config.yaml
vocab_size: 14
encoder_stem: "single"
text_encoder_bias: "all"
residual_init: "scaled_by_depth"
beta2: 0.999
lr_schedule: "cosine"
Rows from block 9 of the audio encoder, named by matrix and row number. Rows with one number belong to one channel. Each number is 128 + 32 x the weight over its row's rms, rounded and kept within 0 to 255. All counts start at 0. After the name is the row's rms in percent of the matrix's.
# filt: filter width-3 conv, dilation 16 (encoder.blocks.9.filt.weight, 192x192x3), inputs 144-161, a 3 kernel for each
# gate: gate width-3 conv, dilation 16 (encoder.blocks.9.gate.weight, 192x192x3), inputs 144-161, a 3 kernel for each
filt.52 095 [ 87 161  66 143  89 173 154 128  92 160 132 124 160 137 137 113 158 100 162 126  89 138 131 108 130 123 126  88 127 127 152  83 138  68  92 192 101 144 111 186  64 131 143  97  81 111 126 133 175 132 115 126 149  97]
gate.52 094 [188  88  53  99 142 184 132 133  75 120 190 159 112 158 137 153 135  91 145 165 134 144 150 127 114 152 124 143 122 105 110  67 156 143  74 173 158 137  89  59 152 181 119  82 114 138 110  85 106 151 100 160 166  84]
filt.53 101 [125 139 115 139  86 118 110 168 118 151 119 158 110 176 130 102 186 120  76 130 195 137 155 135 138 139 138 128 157 128 163 106 106 177 162  96 114 142 107 171  81 134 168 101 132 143 126 157 158 105 163 158  93 163]
gate.53 103 [132 162 111 181  91 156 126 155 113 132 108 162 120  89 164  73 144  99 110  87  84  98  76 140 104 131 123 103 131 133 170 154 119 139 163 137  96 126 105 145 112 139 113 202  72  69 148  56 106 130  95 107 118  97]
filt.54 101 [187 125 143 146  95 136 131 158 133 111 124 128  32 143 150 149 142 107 127  75 127 122 112 137 155 124 113 148 108 129 156 153 131 194 113 103 139 121 140 112 158 131 200 163 101 185 143  89 150 139  84 158 136 139]
gate.54 106 [123 139 116 144 132 160 148 160 154 112 123 119 125 133  36  66 104  83 135 161  75  89 124 179  60  90 205  94 125 147 180 142 148 127  79 196  97 108 123 146 152 169 154 151 197  91 121 165  96 132 158 117 141 142]
filt.55 105 [115 123 142 128 128 116 134  80  99  94 127 122  89 106 145 129 157 159 166 139 160 145 114 110 120 159 130 153 170 109 151  95 170 177 135 154 175 133 127 138 125 132 138 130 129 132 217 137  57 144 105 119 165  84]
gate.55 103 [141 107 157 137 135 120 135 139 204 112 183 148 142 106 132  67 164 176 149 189 126 144 137  30  98 161 102  76 156 112 139 105 140 112 148 110 108 127 105 118 128 119 116 133 161  72 145 162 113 138 147  91 139 120]
filt.56 102 [ 54 135  80 158 114 140 110 101 123 131  76 179 191 128 157 100 129 111 131 137 119 142 101 137 121  82 144  67  90 153 153 165  76  76 131 106 105 144  87 202 138 135  76 121 107  83 121 114 120  94 206  75  84 175]
gate.56 099 [174 123  62 134 162 164 148 138 119  80 122 179 103 131 166 156 102  83 146 141 101  91 128 168  83  88 147  96  97 144 167 190 108 147 133 165 153 114  99 109 198 170 116 145 109 104  90  68  30  91 149  70  82 144]
filt.57 103 [126  87 139 123 160 107 136 119 129 137 149  84 143 127 127  87 101 141 142  73 121 133 100 115 133 133  76 126 108 145 139 129  98 129 120 122  98 102 168 132 179  43 154 134  77  98 128 148 144 165  99 111 151 134]
gate.57 099 [181 132  94 123 152 173 158 116 101  81 131 168 101  94  87 136 102  90 154  60 164  67 139 102 108 156 131 135 180 111 150  92 159 124 181 129 111 120 109 101  98 159 170 115 143 139 131 139 108 139 124  84 139 154]
filt.58 099 [133 110 127 141 126 141 160  84  87 151 105 151 144 108 168 137 120 147 148 159 126 188 157 122 132 143 126  67 204 113 158  36 161 107 122 167 118 137 120 143 109 123 114 115  79 135 156 126 140 148 110 142 138 129]
gate.58 103 [116  79 174 112 159 100 168 182 131 169 159 109 162 140 129 138  80  97 135 122 135 123 205 148 115 116  76 100 115 142 152  73 114 127  66  99 107 135 137 130 157  57 129  97  89  94  90  93 129 127  49 124 159 129]
filt.59 106 [163  69 144 112 148 116  88  56 143 110 173 118 107  96 120 132 132 121 164 170 167 154 114  96 146 151 145 175 137 113 106 101 166 154 135 125 148 109  86  89 132 152 114 142 237 115 181 176 111 175 178 119 169 132]
gate.59 100 [132 148 160 164 130 114 201 174 114 160 109 121  91  99 118 118 161 118 132 125  84  61  98  84  98  98 160  94 111 175 160 139 121  68 126 119  87 154 115 155 136 136 181 137 180 171 150 160 165  82 141 156  98 134]
filt.60 092 [184 119  99 137 150 128 177  73  99  96 115 130  46  93 188 122 135 126  96 104 165 114 105 182 143 132 103 183 167  74 150 103 174 207 161 155 113 134 132 100 132 170 189 157 108 139 178  94 133 113  81 126 145 114]
gate.60 093 [167 149  93 136 147 155 183 165 137  95 106 148  82 130  94 152  87  90 126 102  61  48 126 145  61  84 188 131 114 135 116 175 127  82 141 166 153 114 119 100 137 169 129 129 142 131  84 141  95 104 143 121 101 144]
filt.61 100 [175 138  82 120 165 149 157 139 123  92 113 181  96 118 160 132 123 116 160 127 107 125 127 179 114 106 135 138 149 136 179 138  90 157 156  97 141 117 115 108 114 173 149 105  94 165  99  98  97  93 153 136 114 156]
gate.61 101 [134 210 113 156  75 159 142 153 175 125 109 167  88 122  85 146 120 103 135 100 143 102 119  82 118 103  90 166 124 108  94 145 156 100 150 165 126 120 114 112  41 114 121 157 158 135 142 134  79  90 117 136 134 169]
filt.62 100 [149 146 103 106 119 104 140  71 118 132  21 125 121 104 162 153  94 151  61 201 204 134 124 138 143  70 133 112 113 103 132 158 130 115 143 106 152 153 128 129 107 143 140 126 127 188 110 121 130  57 141 168  51  97]
gate.62 102 [134 141 120 100 149 122 117 119 165  67 158 116 135 110 133  96 105 116  34 166 113 160 103  93 156 116  82 145 167  99 126  59 160 142  83 119 164 107 104 135  63 127 118  99 144 134 138 138  99 132 131 128 192 112]
filt.63 106 [140 162 191  88 115  48 159 173 103 126 130  56 157 104 125 151 121 185 121 178  38 164 114  92 120 131 164 121 109 188 115 163 127 117 132 164 152 108 193 100 112  92 101 151 125 129 153 180 119 130  89 116 109  88]
gate.63 108 [166 176 112  87 111 122 183 153 148  57  71 171 129 125 166 148 108 103  98  99 121  86  66 172  97  87 114 108 119 101 183 165  96 154 118  90 127 124 150 139 127 120 195 172  74 131 104  88  80  78 103  60  78 172]
filt.64 099 [ 76 134 159 141 101 145 108 138  57 181  97  74 132 145 100 132 169 144 145 118  78 192 150 118 221 133 148 150 117 134 108 130 181 122 121 218 130 142 150 165 120 127 127  98 104 142 177 151 174 117  58 192 109  78]
gate.64 107 [150  91 126 121 167 173 109 162 154 155 206 167 103 137 115 127  94 118 164 118  39 145 155 108 147 143  98 197 132 134  76 108 119 129  98 137 130  93 112  82 151  82 140 110  94 136 119 138 114 164 122 157 183 191]
filt.65 112 [111 141 170 161 109 120 123 187 101 129 116  73 132 154  44  96 112 173 151 130 138 133 124  94 134  94 148  83  84 163 164 168 120 137  96 112 100 111 198 151 115 132 135 145 140 111  87 157 171 150 115  88 103 109]
gate.65 104 [138 144 106 121 162 174 169 130 139 106  81 169 107  72  51 132 116 118 129 121 209 141  71 136 116 111 168 118 175 147 129 114 131 110 156 167 144 147  93 137 127 160 135 138 185 138 112 142 112 104 150 112 129 156]
filt.66 099 [ 98 125 159  73 100 131 166 162 152 119 153 134 144 183  73 180 124 128 136 132  97 111 149  95 128 150 115 132 124  90 114 112 150 101 122 141 155 122 145 138 121 117 149 116 161 145 118 140 112 129  86 133 129 136]
gate.66 097 [ 89 136 117 167 136 133 193 146 102 137 137 152 136 145 130  83 135 131 115  93 135 118 139 169 105 123 172 134 148 157 151  84  75 112  81 131  79 141 169 190 122  95 156 100  61  97 139 132 139 142 120 118 148 135]
filt.67 088 [199 154 105 110  80 126 171  60 108 139  97 144 103 114 151 113 146 107 174 123 162 192  94 166 139 124 185 160 171 113 118  74 137 117 112 116 133 159 132  90  68 151 148 121 136  90 222 135 124 144 177 176 161 139]
gate.67 086 [131 144  85 119 144 122 172 164 121  82 132 118  64 104 149  98 125  96  99 134 171 136 119 173 142 112 125 128 130 151 140 132  73 128 113  84 174 142 157 149 128 145 178 140  82 179 124 138  91  99 130 142 108 117]
filt.68 098 [139 136  84 105 124 121 148  92 157 150 153 158 211 122 138 108 133 165 105  98 170 128 143 200 100 168 172 111 150 136 106 112  76  63 170  87  81 142 169  91  92 157  83 125 113  83 124 131 184 149 144  90 167 143]
gate.68 099 [116 115 135 141 117 142 104 124 148 167 169 170 127 141 121 132 138 140 201 107 159 179 138 128 144 141  86 138 115 136  74  95  87  85 104 106 144 129 145 100 118  80  75 116  84 140 132 100 126 126 100 141 132 180]
filt.69 139 [ 44 131 121 221 124 127 105 156 137 101 157 140 168 119 110  53 130 121  97 129 141  46 137 142   0 140 134   0 145 134 187 105 113 122 111 124  65 132 122 190 128 119 105 121 117  34 131 129 133 117 117  51 132 149]
gate.69 117 [ 72 136 121 192 132 127 190  96 122 142 116 130 154  87 159  25 129 140  58 158 155 138 156 146 114 156 154  58 162 109 212 113 138 151 163 133  79 146 154 224 121 148 159 140 123  47 139 138 124 172 152  96 162 101]
filt.70 099 [138  81 141 178 131 133 138 152 140 151 180 120  65 158 137  72 137 121 210  92  85  87 138 109 137 150  83 150 178 135 157  74 100 133 135  97  82  93 145 172 122  84 218 131  97  99 137 128 128 200 116 138 185 133]
gate.70 099 [ 96 131 184 130 135  92 140 174 162 132 169 104 139 115 117 132 158 149 131  40 137  86  97 120 109 153  93 105 164 161 130 120 102 103 146  96 138 102 167 158 107  75 131 125 118 136 164 136 125 143  94 151 184 150]
filt.71 106 [140 137 163 111  99  91 101 129 161 121 124 125 154 153 133 135 145 186 123 145 147  84 158 104  98 136  93 130 120 138  97 115  81  71  96  89 122 180 182  97 126  58 114 110  76 159  89  99 145 106  95 145 117 112]
gate.71 106 [156  95  89 115 160 163 144 127 114 160 118 125 100 129  79 162  61 120  85  90 173  60 146 130 101  91 160 176 104 127 107 116 126 149 126 136 103 111 110  60 131 163 150  93 157 148  89 182 121 115 145 159 109 136]
filt.72 105 [131  81 149 147 148 139  97  85 107 136 123 133  75 146 115 124 101 172 193 149 170 118 118 148 148  99 110 177 115 149  90 122  84 123 121 107 142  96 148 139 118  66 149 106 105 129 132 159 143 149 131 154 147 191]
gate.72 101 [169 111 151  80 187 108 145 150 130  54 169 117 149 127 109 133 123 142 101 197 147 104 104 100  72 111 116 108  77 152 142 185  99 133 119 104 155 103 128 111 177  85 147 117 154 107 100 164  57 136 136  67 139 143]
filt.73 103 [103  81  50 150 154 165 130  68  43 115 154 165 116 146 177 116 131  85 192 109 204  93 153 164 103 143 114 139 170  99 128  73 125  88 141 144 125 114 115 174 136 180 139  99  95 123 134  74 126 152 128 141 155 127]
gate.73 100 [157 171 104  87 110 159 171 139 113  97  83 155 119 147  57 171 131 106  86 131 156  78 168  83  81 125 127 134 134 119 119 136 154 172 160 142 122 171  99  55  75 155 145 105 204 136 108 151  92  71 144 133  89 143]
filt.74 100 [154 103  92 112 140 134  72 109 140 123 151 175  79 163 198 124 129 127 162 121 171 120 105 152 141 132  71 167 122  52 104 123 138 128 138 121 172 115 122 120 164 109 140 147  76 146 114  54  97 147 109 157 143 107]
gate.74 103 [137 126 136 139 132 112 198 124 150  80  98 129 142 110 103 127 120 163 100  92 130  96 105 163  93 120 127  51 158 162 250 137  86 200 154 146  81 123 172 166 145  90 168 161 110  81 108 130 131  79  89  54 103 168]
filt.75 098 [163 111 194 104 127 129 120 127  83 128 116 114 129 160  55 152 128 154 129 104 160 142 145  93 161 121 120 152 132 166 122 101 127 126 106 173 138 147 147 146 126  40 169  70 121 165 117 144 160 100  94 150 133 161]
gate.75 093 [ 96  81 107 124 145 128  70  67 111 158 156 155 124 106 181 142 110 115 163 124 132 180 127 154 232 141 140 179 146 130  50  93 124  86 134 141 159 127 121 166 124 127 120 118 104 184 160 115 168 137 103 177 160 140]
filt.76 091 [113 164 155  99  84 120 139 173 156 174 153 116 182 119 122 150 155 124 128 157  51 158  77 129 134 135 152  88 116 121  94 126 142  95 104 136 143 160 154 107  92 128  85 145 102 146 144 113 164 103  64 175 123  77]
gate.76 092 [176 103  98  74 135 127 149 130 124 101 147 139 132 142 176 177 134 130  95 121 181 121 108 110 137 116  65 173 107  92 108  98 114 150 111  89 150 128 125  72 135  88 124  89  44 152 115 126  89 136 111 110 129 144]
filt.77 101 [193  68 104 132 139 136  67 113 149  66 156 135  36 153 146 129 129 149 122 129 185  88 152 133 115 141  89 182 106 104 107 123 117 159  97  81 154 132 134  77 182 117 125 114  94 165 137 114 101 158 106 115 160  98]
gate.77 105 [200 116 124  97 145 126 149 131 136  87 107 139 112 106 135 206  70 133 159 132  99  35  86 184 118  65 168 152 103 151 132 176 101 157 146 146 163  75 142  80 136 125 134 161 112 121 104 120  54 105 128 105  94 161]
filt.78 101 [169 132 158 119 101 138 114 106 112 119 120 116 164 128  83 125 165 169 136  95 115 146  84 109  95 139 152 108 169 131 113  54 153 106 104 182 115 149 180  61  85 100  83 111 100 123 152 135 141 138  78 131 161 122]
gate.78 099 [117  66 117 124 184 112  85 155 106 119 193 143 138 120 157 151  94 154 198 141 149 109 135 164 102 150 119 125 125 129 107 152 107 117 195 125 156  55 159 111 138 104  90 146  68 133 123 121  80 167  84  78 143 145]
filt.79 101 [101 123 144 114 134 137 120 211 131  91 124 105 170 129  89 133 126  82 101 145  40 160 119 111  89 155 149  90 103 130 120 147 151 101  95 133 166 112 112 132 160 137  69 137 166 101 127 136  79 157 156 114  84  93]
gate.79 104 [146 143 145 121 153 123 194 193 189 109 140 173 156 132  66  94  58 175  49  98 139 157 137 134 108 134 170  85 100 142 132 191 116  86 135 168 138 107 140 121 160  95  92 151 152  92  63 158  99 116 123 130 113 149]
filt.80 092 [170 108 139  92 124 117 136  93 127 145 135 102 118 106 127 145 117 167  63  96 195 107 154 103 187 150 129 205 132 127  90 103 135 176 168  94 113 154 179  76  97 133 170 117 112 157 138 148 149 127  90 139 162 100]
gate.80 101 [136 121 116 132 169 128 158  87 129 158 153 178 129 112 155 149  68 157 121 137 117 140 175 127 142 155 132 125 134 150  98 124 104  95 157 152 156 122 115 123 136  88 106 110  93 171 123 109  96 132 128 168 161 167]
filt.81 102 [101 123 123 105 114 172 132 147  71 165 118 167 147 154 109 167 164  90 141 113 105 145 138  92 117 126 157 161  95 104  80 106 162 140  92 160 117 159 100  65 133 157  86  78 126 142 126 125 157  98 135 168  94 124]
gate.81 103 [130 138 129 146  90 164  73 214 123 130 159 133  82 174 116 148 138 111 174 131  46  97 111  97 120 108 132 165 103 139  63 130 140  82 105 174 165 102 113 119 108 118  95 135 114 148 132 121  91 146  90 170 143 133]
filt.82 110 [200 107 116  84 157 154 179 117 135 141 113 146  92 102 118 178  97  62 114 122 100 183  82 164 196  77 181 166  92 146 118 156 127 111 114 114 166 120 103 116 158 173 157 138 169 170 109 138 137 121 188 157 133 176]
gate.82 102 [115 137 110 180 111 137 223 151 141 147 114 147  65 121 110 115 137 122  46  95 115  68 115 187  86 124 208  94 144 137 220 111 126 206 123 142 105 144 150 200 123 160 244 148 130 118 156 184 129 126 150 121 129 148]
filt.83 098 [ 84 118  95 164 145 152 133 130 134 206 133 124 144  97 100 102 136 120 153 141  93 185 163 179 141 184 176 133 167 132  90 108 129 108 140 165  96 113 120 137 125 168  76 156 160  56 172 179 159 151 130 179 162 165]
gate.83 102 [133 123  83 138 145 135 130 136 135 151 142 158 137 135 155 129 113 133 162 113 167  91 112 182 118  73 133 113 122 142 117  99  51  91  96  85  92 132 152 127 105 116 138  85  66 138  52  87 171  81 127 137  97 168]
filt.84 099 [128 132 166 131 135 109  91 146 169 111 128 101 175 101 101 111 104 160 109  91 143 136 124 121 102 139 127 101 132 136 133 175 125 137 171 104 109 110 153  78 133 127  76 164 148 100 113 150 148 111 100  66  99 120]
gate.84 098 [107 137 110 169 144 132 133 114 139 147 152 136 132 116 115 110 142 170 147 154 165 106 204 122 110 150 102  91 154 139 146 101 112 110 166 139  91 170 144 141 110 104 112  83 118 116 105 133 118 119 115  92 145 134]
filt.85 076 [ 57 104 117 190 145 135 129 132 147 165 120 120 123 118 185 110 123  96 107 112  24 117 133 141 117 146 104 106 148  94 143 149 137 147 170  91 115 106 121 182 143 177 102 143 109  88 137 122 105 139 117 125 103  93]
gate.85 081 [110  92 180 152 158 102 100 128 221 115 147 128  98  91  98  96  75 116  85  98 144 128 148 201 166 163 168 166 127 143  78 112 116 122 145  97 142 124 165 132 133 104  98 132 151 135 112 105  89 104  89 104 129 155]
filt.86 094 [172 180 172 114  69  90  84 173 174 160 120 111  83 163 143 156 156 111 120 113 184 138 131 117 174 125 104 205 117  80  64 123 173 104 103 105 158 148 126  84  69  98 127 134 140 184 124  96 123 138 122 239 149 103]
gate.86 090 [ 97 152 150 217 105  98  97 141 201 108 127  83 126 114 137  45 121 132 125 143 171  68 106 115  41 122 105  80 131 104 163 140 152 109 145 106  78 106 123 170 100 128  99 176 155  48 139 109  76 141 102  72 142  58]
filt.87 100 [110 153 140 140 122 121 202 126 160 122 155 124 126 100 135  36 172 135 146 168 133 141 133 127 128 149 122  80 175  95 192  88 174 110 111 146  95 163 145 210 100 142 216 113 141  73 158 144 139 132 130 123 182  99]
gate.87 098 [177 118 139 116 117 102 116  74 143 133 111 115  84 117 183 178 134 153 170 172 167 125 113 155 160 123  84 185 151 113  83 133 103 143 158 104 162 120 151  62 111  64  98 158  56 151 142 101  80 107 112 170 117 124]
filt.88 083 [ 82 167 183 152 118  91 150 119  88 183  83  91 139 104 147 128 159 172 137  86 109 130 106  68 139 134  94  92 146 137 138 144 146 127 169 167  83 148 156 148 107  47 121 131  67 128 178 165 160 106  60 148 115 112]
gate.88 097 [164 130 143 106 136 155 183 143 170 116 193 142 106 111  91 151 132 117 128 103 122 117 180 107  96 198  86 174 168  83  82  69 156 102 147  98 137 137 133  73  89 129 126 112 125 134 137 149  95 156  56 101 200 139]
filt.89 101 [216  65 141 105 184 103 144 192 178 131 180 137  96 137 118 142  79 160 145 120 125  78 127 141 119 143 158 138 149 163 134 127  72 141 119  83 123  92 141  54 195 120 181 158 149 151  79 156 159 167 153 159 128 133]
gate.89 106 [159 130  88 136 145 167 145 108 116  86 136 178  82  92 164 158  89 106 123 192 110  40 118 135  67 108  80 129 135  84 165 135 149 193 132 125 128 126  95  94 138 159 142 170  98 133  99  91  40 121 119 105 136 154]
filt.90 110 [162 109 138 102 121 138 101 117 104 127 142 112 108 187 121 122 138 151 142 143  88 184 166 195 134 119 153 109 117 162 156 109 117 162  97 173 158 137 206 100 158 121 137 108  68 136  86 107  95 160  44 139 135 118]
gate.90 105 [122 118 152 160 145 120 141 105 136 151 106 116 105  72  86 142 138 134 105  96 180 119  95 124 156 127 199 149 161 162 134  98 179 147 147 214 109 165 105 140 130 150 136 137 224 154 212 178 146 126 137 167 157 117]
filt.91 088 [117 151  97 100  72 198 115 108 129 123 109 203 152 133 118 143 170 103  76 187  82 148 157  95 149 137 116 123 134  64 121 105 202 128 118 154 130 196  78 129  92 193 123  99 138 136 130 116 133  72 159 139  99 169]
gate.91 091 [139 149 152 138 144 136 124 134 127 128 103 177 140  76 138 140 119 132 150  93  55 167  82 104 105 116 112 136 129 142  99 148 113 122 168 132 140 125 122  79 139  88  67 171 106 140 153 106 103 104 111 144 112 200]
filt.92 096 [102 114 169 148 137 113  70 171 147  81 147 140 111 141  94 110 117 186 100 113  89  76 117 157  92 108 149 134  94 167 136 188  62 129 186 105 144  91 142 153 133  63 112 142 119 120  74 153  85 130 153  93 118 166]
gate.92 094 [ 95 137  77 139 129 165 141 173 132  93  90 122 140 130 135 105  87  84 175 154 112  97 112 181  52  97 135  81  98 113 186 162 130 115  85 120 118 100 114 175 137 170 148 154  91 104 120 131  78 115 132  68  73 121]
filt.93 111 [182 126 102 115 156 142 108  71 113 106 115 163 122  67 140 105 118 146 163 108 175 153  96 165 114 170 146 151 176 153 118 121 100 129 173 113 121 131 145  65 144 132 110 172 114 133 168 112 146 175 151 141 166 154]
gate.93 104 [126 130 147 135 133 117 158 148 124 111 115 119 140 100 140 177 115 149 178 123 126 154 151 160  94 130 135 107 126 145 126 140 136 126 166 172 163 113 137 118 118  94  83 144  82 125 139 130  85 141 128  92  99 140]
filt.94 113 [ 89 138 157 174 124 110 121 125 129 131  76  42  98 107  78  64 118 163  99 115 139 148 113 167 159  91 145 127 107 166 145 147 142 144 105 164 102 159 225 188 125 144 170 115 144 136 112 150 176 107  58 127 102 112]
gate.94 104 [144 116 148 111 142  99 206 121 128 119  95 111 124  95 117 188 148 157 135 178 146 107 114 171  64  88 165  93 140 177 157 110 118 140 123 162 165 163 158 122 100 139 121 102 152 144 145 144  83  79  81 107 112 137]
filt.95 102 [168 108 130 122 120  92 107 113 160  77 147 113 104 141 169 124 123 148  70 142 184 123 146 163 138 121  77 162 155  99 135  92  74 163 120  20 143 122 177 103 115  92 135 128  60 119 115  91 102 165  99  83 156 118]
gate.95 103 [158 128  66 117  91 197 138 166 162 128 140 167  90 191  60 142 102  98  81 149 106 123 174  89 158 104 133 177 137 126 110  78 143 156  71 158 164 130  97 103  80 174 134  71 173 145  82 131  92 141 150 156 144 139]
filt.96 101 [151 142 163 119 114  95  95 124 114 125 139 135 125 113 198 138 107 151 155 109 133 135  94  78 140 107  81 150 121 129  73 146 112  75 133 120 148 126 115  99 114  22 107 156  71 169 146  94 131 122 122 142 174 112]
gate.96 100 [171  82 101  89 163 135 105 149 126 155 174 131 116 153 124 168  98 132 175  58 101 109 124 159 122 111 198 172  69 146  48 161 131  95 160 150 151  72 130  61 157 147 117 121 122 124 134 173 134 158 147 154 138 148]
filt.97 103 [ 97 145 132 128 129 165  39 157 162 118 122 129 169  99  85 130 149 118 165 109  85 212 123  93 179 156  95 134 104 136  64 175 135 106 153 164 135 144 106 108 146 107  50 155 137  95 157 121 121  96 113  82 140 158]
gate.97 098 [ 78 124 122 164 170 127 138 115 117 239 162 146 181  61  96 123 154 131 128 110  50 170  93 135 192 114 160 155 166 164  93 122 129 110 176 186  58 116 114 148  81 127 117 120 168 106 166 179 223 120 151 184 157 141]
filt.98 094 [160 114 121  90 125 165  78 100 146  54 159 127  87 173  98 136 117 127 193 128 117  83 145  88  64 136  75 152 151  94 124  75 154 154  94 168 169  97 101  90  88 117 148  92 136 136 121 115  60 167 133  79 168 136]
gate.98 094 [199 147 102 113 179 131 207 118 207  69 137 181  89 111 148 116  92 132 104 151 163  65 121 182  95 106 156 138 149 116 176 127 108 153 117  79 111 112 108 120 106 165 214 133 158 106 103 111  76 146 170  81 159 146]
filt.99 107 [104 106 164 163 128  96 160 128 143 126 123 109 152 141  92  84 133 153  91 151 139  69 145 151  30 125 163  22 111 179 200 126  88 116 121 111  92 125 142 143 122 109 118 116 152  58 132 138 134 138 161  92 107 127]
gate.99 107 [113 139 129 149 141 167 154 198 150 181 138 142 161 147  69 129 107 111 151 127  59 102 144 155  89  95 180  84 117 110 120 137 165  81 110 178  78 108 125 146 104 157 142 107 159 105  76 179 202 137 134 145 130 171]
filt.100 108 [150 112 138 106 134  95 171 117  96 129  89  90 126 132  95 157  93 147 138  94  99 128 114 163 127 100 238 115 102 216 120 164 116 107 163 232 143 116 146 122 133 114 129 112 159 132 113 205 131 113 162 132  96 137]
gate.100 104 [ 95 141 102 146 131 158 137 168 134 128 131 154 140 146  78  81 112 101  61 101 114 174 117 179 153  90 171 135 146 157 159 120  89 178 126 121 111 103 129 165  91 156 148 126 131 121  90 146 118 123 155 120 132 196]
filt.101 104 [ 81 161 104 130  96 136 113 182 147 170 156 117 145 130 180 157 131  92 145  77  22 148 159  86 171 154  98 139 113 110  77 111 160  89 105 132 134 136 111 141 106 155  93 139  94 145 136 103 172 134  81 156 174  85]
gate.101 101 [141 132 156 146 124 114 133 181 164 139 188 132  50 137 119 156 108 166 149 103 125  93 123 108 143 147 135 159  93 122  95 167 151 150 153 161 154  75 142 107 128  76 152 183 105 191 124 150 102 181  78 150 158 123]
filt.102 103 [113 157  95 120  99 162 199  79 130 163  88 127 153  63 126 130 141  83  98 174 166 163  88 110 157 113 105 136 147 101 116 117 128 144 130  60 117 173 106 134 103 190 111 141 142  88 167 145 126  64 127 110 110 150]
gate.102 106 [155 115 103 128 183 139 108 153 105 137 171 142 125 153 103 119  42 145 147 123 135 143 148 155  83 101 164 155 100 131 112 150 135 156 100 179 124  81 134  48 137 131  94 126 130  81  62 168  87 167 134 125 147 153]
filt.103 098 [ 81 126 138 220 155  99 164  51 127 159  83 127  82  67 135  82 107 140  90 122 158 180 117 120 207 113 126 159 158 119 136 114 141 141 167 152 101 133 123 229 110 130 161 134 172 111 178 129 157 144 151 145 166 129]
gate.103 101 [145 215 121 110 121 125 170 170 111 134 118 152  91  87 173 155 147 103 106  90 103  75  55 133 112  97 148 156 143 154 111 152 108 140 156 114 149 122 106 113  90 127 160 172 117 178 147 122 121 114 175 207 131 129]
filt.104 106 [129  94 157  94 151 179  28 157 120  99 122 120 137 166  62 136 119 124 158 101  39 127 105  49 166  97 102 175  85 118  58 184 171 115 138 178 155 110  97 102 160 137 107 114 169 147  99 155 131  91 119 129  73 151]
gate.104 105 [114 193 157 137  84 147 122 124 177 167  99 142 144  96 149 135 182 124 119 120 109 166 144  62 161 159  59 133 181  88 113 102 172 159 164 129 113 171 102 101  72 147  88 128 138 136 146  89 141  71 102 131 105 130]
filt.105 098 [157 168 100 100 115 133 127 175 116  90 174 164 112 129 144  96 132  92 144  87 165  95  93 113  92 120 136 139 158 131 146  71  86 116  80  79 145 136 113 130 105 136 171 126 128 118 118 103  68 129 189  96 202 155]
gate.105 101 [114 132 117 144  90 122 116 167 179 117 149 147 139 140 148  85 120 118  76  92  95 183 118 177 171 159 129 156 143 136 100  95  97 116 127  93 132  98 136 142  97 113  97 165  92  99 142 123 114 184 122 122 163 149]
filt.106 100 [184  63 182 107 173 114  86 145 147 118 170 139  71 134  97 149 109 162 180 145 125 167 131 115 107 144 125 183 146 151  78 130 106 149 119 109 176  81 139  41 168  90 103 126 139 158 127 164  94 163 142 160 148 164]
gate.106 099 [152  96 139 131 209 102 111 119 103  66 144 114 100  95 142 117  63 157 164 125 164  61 108 137  61 127 119 121  67 145 131 205 141 132 124 211 119  95 142  95 227  92 131 170 114 119 120  98  74 138  83  95 122  86]
filt.107 094 [134 116 158 107 136 115 142  79 112 120 134  75 125 133  85 146 140 140 115 138 202 135 127  88 131 144 108 183 154  99 106  77 216 146 134 171 168 133 120 111  93 129 115  94 199 125 185 176 103 140  99 176 160  85]
gate.107 094 [145 130 140 134 146 132 162 137 180 138 110 152 113 113 122 117 153  95 106 103 156 158 104  89 155 104 103 141 120 130 116 148 153 127 152 130 127 163  40 114 141 117 132 101 204 145 117 134 121  20 165 128  86 151]
filt.108 106 [155 141 120 103 152 121 135 114 198  77 135 137 132  67 135 137 104 132 158 161 102 157 113 164  94 163 167 128 150 163 108 146  91 132 179  84 171 119 125  92 125 143  89 174 145 134 129 124 126 153 171 122 135 113]
gate.108 109 [182 124 126  73 146 177 128 125 110 126 143 185 161 129  99 185 105 114 191 149  91 153 119  78 118 120 105 157 114 104  61 156 157 107 123 152 165  95  97  38 147 145  87 137 161 141 102 129 124 121 130 169 107 184]
filt.109 094 [ 97  87 115  90 186 154  99 129 189 114  85 140 167 124 110 156  65 109 149 121  47  97 110  94 111  88 124 135  73 154 105 178 113 108 126 125 135 111  82 117 188 141  96 109 162 129  73 151 122  97 196 106  42 170]
gate.109 101 [108 125 130 174 107 144  88 187 182 100 164 186 113 159 116  46 145 143 136 126  49  87 186 157  65 165 154 121 128 140 131 148  93  89 176 129 116 104 125 136 102 113 109 141 106  90  74 152  83 141 136 107 113 176]
filt.110 096 [102 159  87  96  70 152 146 163 175 108 139 168 137 152 150 137 153  85 117  85 151 125 151 166 119 169  86 148 145  86 130  90  93 138 138  58 144 137 106 139  89 127 142 152  80 115 139  48  88 143 121 131 138 119]
gate.110 093 [117 140 140 181 108 152 147 169 169  99 132 171  85 160 110  81 153 103 106 121  85 117  71 124  97  83 127 156  98 144 149 166 105 153 123 141 132 134 131 171 141  99 151 138 133  88 116  96  82 102 143 115 129 196]
filt.111 095 [133 140 133 120  93 119 138 162 151 123 111 145 151 112 157 123 171 127  92 153 118 172 131  98 159 137 112 117  95 126 130 149 120 141 133  74 127 195  97 119 129 118 119 141 109 141 148 116 151  83 154 139 102 116]
gate.111 102 [160 111 172 108 151 121 167 197 207 122 198 162 155 167 102 104  78 163  93 114 122 119 180 101  95 124 130 102  96 147 150 131 134 113 122 167 115 109 109 118 123  87 139  95 162  98  70 117 118 154 115 137 184 116]
filt.112 109 [170 107  70 107 156 158 150 113  94 135 133 131  82 175 205 141 134  39 146  92 152 116 111 202 137 106 137 158 108  91 157 134 131 166 136  70 139  96 107 107 144 191 174 103  80 148 103  41 101 143 158 166 109  94]
gate.112 099 [ 95 139  96 168 161 129 135 117 109 135  80 120 162 118 112 120  87 129  82 104 110 157  97 164 119  90 150  91 104 135 134 160 144 143 144 183  91  98 135 147 109 148  96 112 134  91 112 142 157  89  87  82  54 123]